{"train_examples": 78125, "encoder_norm": "rmsnorm", "encoder_activation": "gelu", "encoder_inner_norm": false, "decoder_width": 192, "norm_pix_loss": false, "decoder_layers": 6, "init": "kaiming_normal", "residual_init": "zero_last", "optimizer": "adamw", "eps": 1e-08, "epochs": 12.6, "final_lr_fraction": 0.01, "warmup_steps": 230}
Rows from block 11 of the encoder, named by matrix and row number. Each number is 500 + 40 x the weight over its row's rms, rounded and kept within 0 to 999. All counts start at 0. Numbers have three digits each. After the name is the row's rms in percent of the matrix's.
# k: attention key (encoder.blocks.11.attn.k.weight, 192x384), inputs 0-127
k.33 042:500499505503489463489497501508500499471482497500515501504499497529510499500500499501499496496507504500500501516501505502500501500500500500500499497494499496488451495486489493493500496494497500500499494501505508508502501302506501501492500497500501500513505499495496499496470502504497500494491500511505514504499511522496501500501539503834504488507489514495499500515497497419493502501497
k.35 211:494515491496491497498496475482493500500495490497486498500483500503502549508504503485473494426436494500504482514482471499496500481498483501500420479512500502500495499501500500512501513514496497514533539543504538606515500488512509517556526529499516504500501530546515499507506500496499506500500507501494502512480499503499500497538518500501495525535475500499500459501506498500517499497509
k.36 122:516501503507511501504500506517505500496508509506500498499490497504500500498499496497501500502488490473497488373495493500503514592618540509506522597502504500501498500498499499499480501459461496490382494463496372462499504497497500503499497503500501500497492444547499506500500503499526504467350505504506498515500501486479494500500438507500500500489535424500499487506499482490497604500509
k.37 095:506504499487500500457489499496501472446471499508520502500559498420500376505499500502500500494500511514500509500506514502501500500499495493499500500501505503546542531504503533537541518500700511496536500501499496502501499501435499485435500491502505498523501502372500499502494484505499499541430500478495527497506504527500510501500540499597552374477500514303501528507473513500498500509453
k.38 079:506500476500510500489502507501500460464512481500499499499500489472492371500500500501503503516497500500481499460500500502508502522523504501500518632501501501500529500501499509500499506501555501487476489493499272482499500506501503497476493501501504497500557467504501503502501499505526502549425501500500510484501501501483499506500500500502501495443506507498501521519494500501489502507481
k.39 060:481595498465500455399501505497493500507508459477468500527500499483460202477500500499500500500500500500420421176379317497498499494501504501501503501503502506502506501500500501505503503530503495500527500537497530503497498516560556483673565499500499465500489498496503520523479498484500503506498500498493548500499486492505552501501500498491377501500503490462507477500499493478504500521483
k.40 169:488499505486484505500500500501502506505501501499500502499503502499506493501528508391451497500500501534499544569511499500497494490489493497497498500499500500502504511527502502501501501502532518502503507500497619513500497561497500500500483500500500506500726496501501502498562499501500500457677495519499519494485491494500497391498506498468499501502419485504503581365501523502503477495502
k.41 169:492500499497497499495491496486497500501487498497500501501507502480500500501501502441499499499506509523505512604506504500498490446424429461477482346496499500500502510524501505500532500537566505512620507581500617536501500500499500495585508497500498459504505518442500512501498494501456497523501490497495500473499498513534503500500514496540536500500467557450503512498500519504514466501488
k.42 006:500500500500500500500500500500500500500500500500500500500500500500500500500500500500500500500500500500500500500500500500500500500500500500500506500500500500500500500500500500500500500500500500500500500500500000500500500500500500500500500500500500500500500500500500500500500500500500500500500500500500500500500500500500500500500500500500500500500500500500500500500500500500500500500500
k.43 077:502515403496504439491499514498491417416499480501499500505498471423482373500498500500512500499500504500475500500506505503505501502528507500500573500501541503518534514499496534521516513500586499491495488499503493517500505496501511486473501499506508488543489504500502500529447451498505519615455518496496521501508509504499500508508544510632550422460499535430501483521486499498487502513435
k.44 007:500500500500500500500500500500500500500500500501500500500500500500500501500500501500501722500500500500499499500500499500500500500500500500500500500500500500500500500500500500500500500500500500500500500500500500500500500500500500500500500500500500500500499500501500500500500500500500500500500500500500500500500500500500500500500500500500500500500500500500500500500500500500500500500500
k.45 020:501502499501502497499501501500501502501501502501499501501502506505498501501501500499504502508500497500500498498498497496498497496498499499500499499495499500500733500500499500500500500500499500500498499499501499500499500498500500502508500503500499496496492500500502502498503500500503500500505500496501489493504499490502500500500498498480495500498502498521499498492507499500500502497500
k.46 080:516514502500500503496497496487500496481479497501516502502578500431499480507500502433500499495502516522518532573563593506502501500495491489493499496500498501500516500500238500500540505501615511494514501502500555502501503501448490488418500491505505501543502510397500495504485480509483494512487499490499510477506512628499499528500533500691563468498498565349501535502488515501496499505465
k.47 011:500500500500500500499500500500502500501500499499499499500500500500500500500499499500498500500500500500500500500500500500500499500500500500500500500500500500500500500500500500500500501500501500500500500500500500501500500501500500500500500500500500500500496500500500500500500500500500500500500500500501500500500500500500500500500500500502500500500500500500500500500500500500500500500500
k.50 014:500500500500500500500500500500500500500500500500495500500500500500500500500500500500500500500500500500500500500500500500500500500500500500500500500500500500500500500500500500500500500500500500500500500500500500500500500500500500500500500500500500500500500500500500500500500500500500500500500500500500500500500500500500500500500500500500500500500500500500500500500500500500500500500500
k.51 013:500500500500500500500500500500500500500500500500500500000500500500500500500500500500500500500500500500500500500500500500500500500500500500500500500500500500500500500500500500500500500500500500500500500500500500500500500500500500500500500500500500500500302500500500500500500500500500500500500500500500500500500500500500500500500500500500500500500500500500500500500500500500500500500500
k.54 008:500500500500500500500500500500500500500500500500500500500500500500500500500500500500500500500500500500500500500500500500500500500500500500500500500500500500500500500500500500500500500500500500500500500500500500500500500500500500500500500500500500500500500500500500500500500500500500500500500500500500500500500500500500500500500500500500500500500500500500500500500500500500500500500500
k.56 013:500500500421500500500500500500500500500500500500500500500500500568500500500500500500500500500500500500500500500500500500500500500500500500500500500500500500500500500500500500500500500500500500500500500500500500500500500500500500500500500500500500500500500500500500500500500500500500500500500500500500500500500500500500500500500500500500500500500500500500500500500500500500500500500500
k.59 015:500500500500500500500500500500500500500500500500500500500500500500500500500500500500500500500500500500500500500500500500500500500500500500500500500500500500500500500500500500500500500500500500500500500500500500500500500500500500500500500500500500500500500500500500500500500500500500500500500500500500500500500500500500500500500500500500500500500500500500500500500500500500500500500500
k.60 018:500500500500500500500500500500500500500500500500500500500500500500500500500500500500500500500500500500500500500921500500500500500500500500500500500500500500500500500500500500500500500500500500500500500500500500500500500500500500500500500500500500500500500500500500500500500500500500500500500500500500500500500500500500500500500500500500500500500500500500500500500500500500500500500500
k.64 018:500500500500500500500500500500500500500500500500500500500500500500500500500500500500500500500500500500500500500500500500500500500500500500500500500500500500500500500500500500500500500500500500500500500500500500500500500500500500500500500500500500500500500500500500500500500500500500500500500500500500500500500500500500500500500500500500500000500500500500500500500500500500500500500500
k.65 008:800500500500500500500500500500500500500500500500500500500500500500500500500500500500500500500500500500500500500500500500500500500500500500500500500500500500500500500500500500500500500500500500500500500500500500500500500500500500500500500500500500500500500500500500500500500500500500500500500500500500500500500500500500500500500500500500500500500500500500500500500500500500500500500500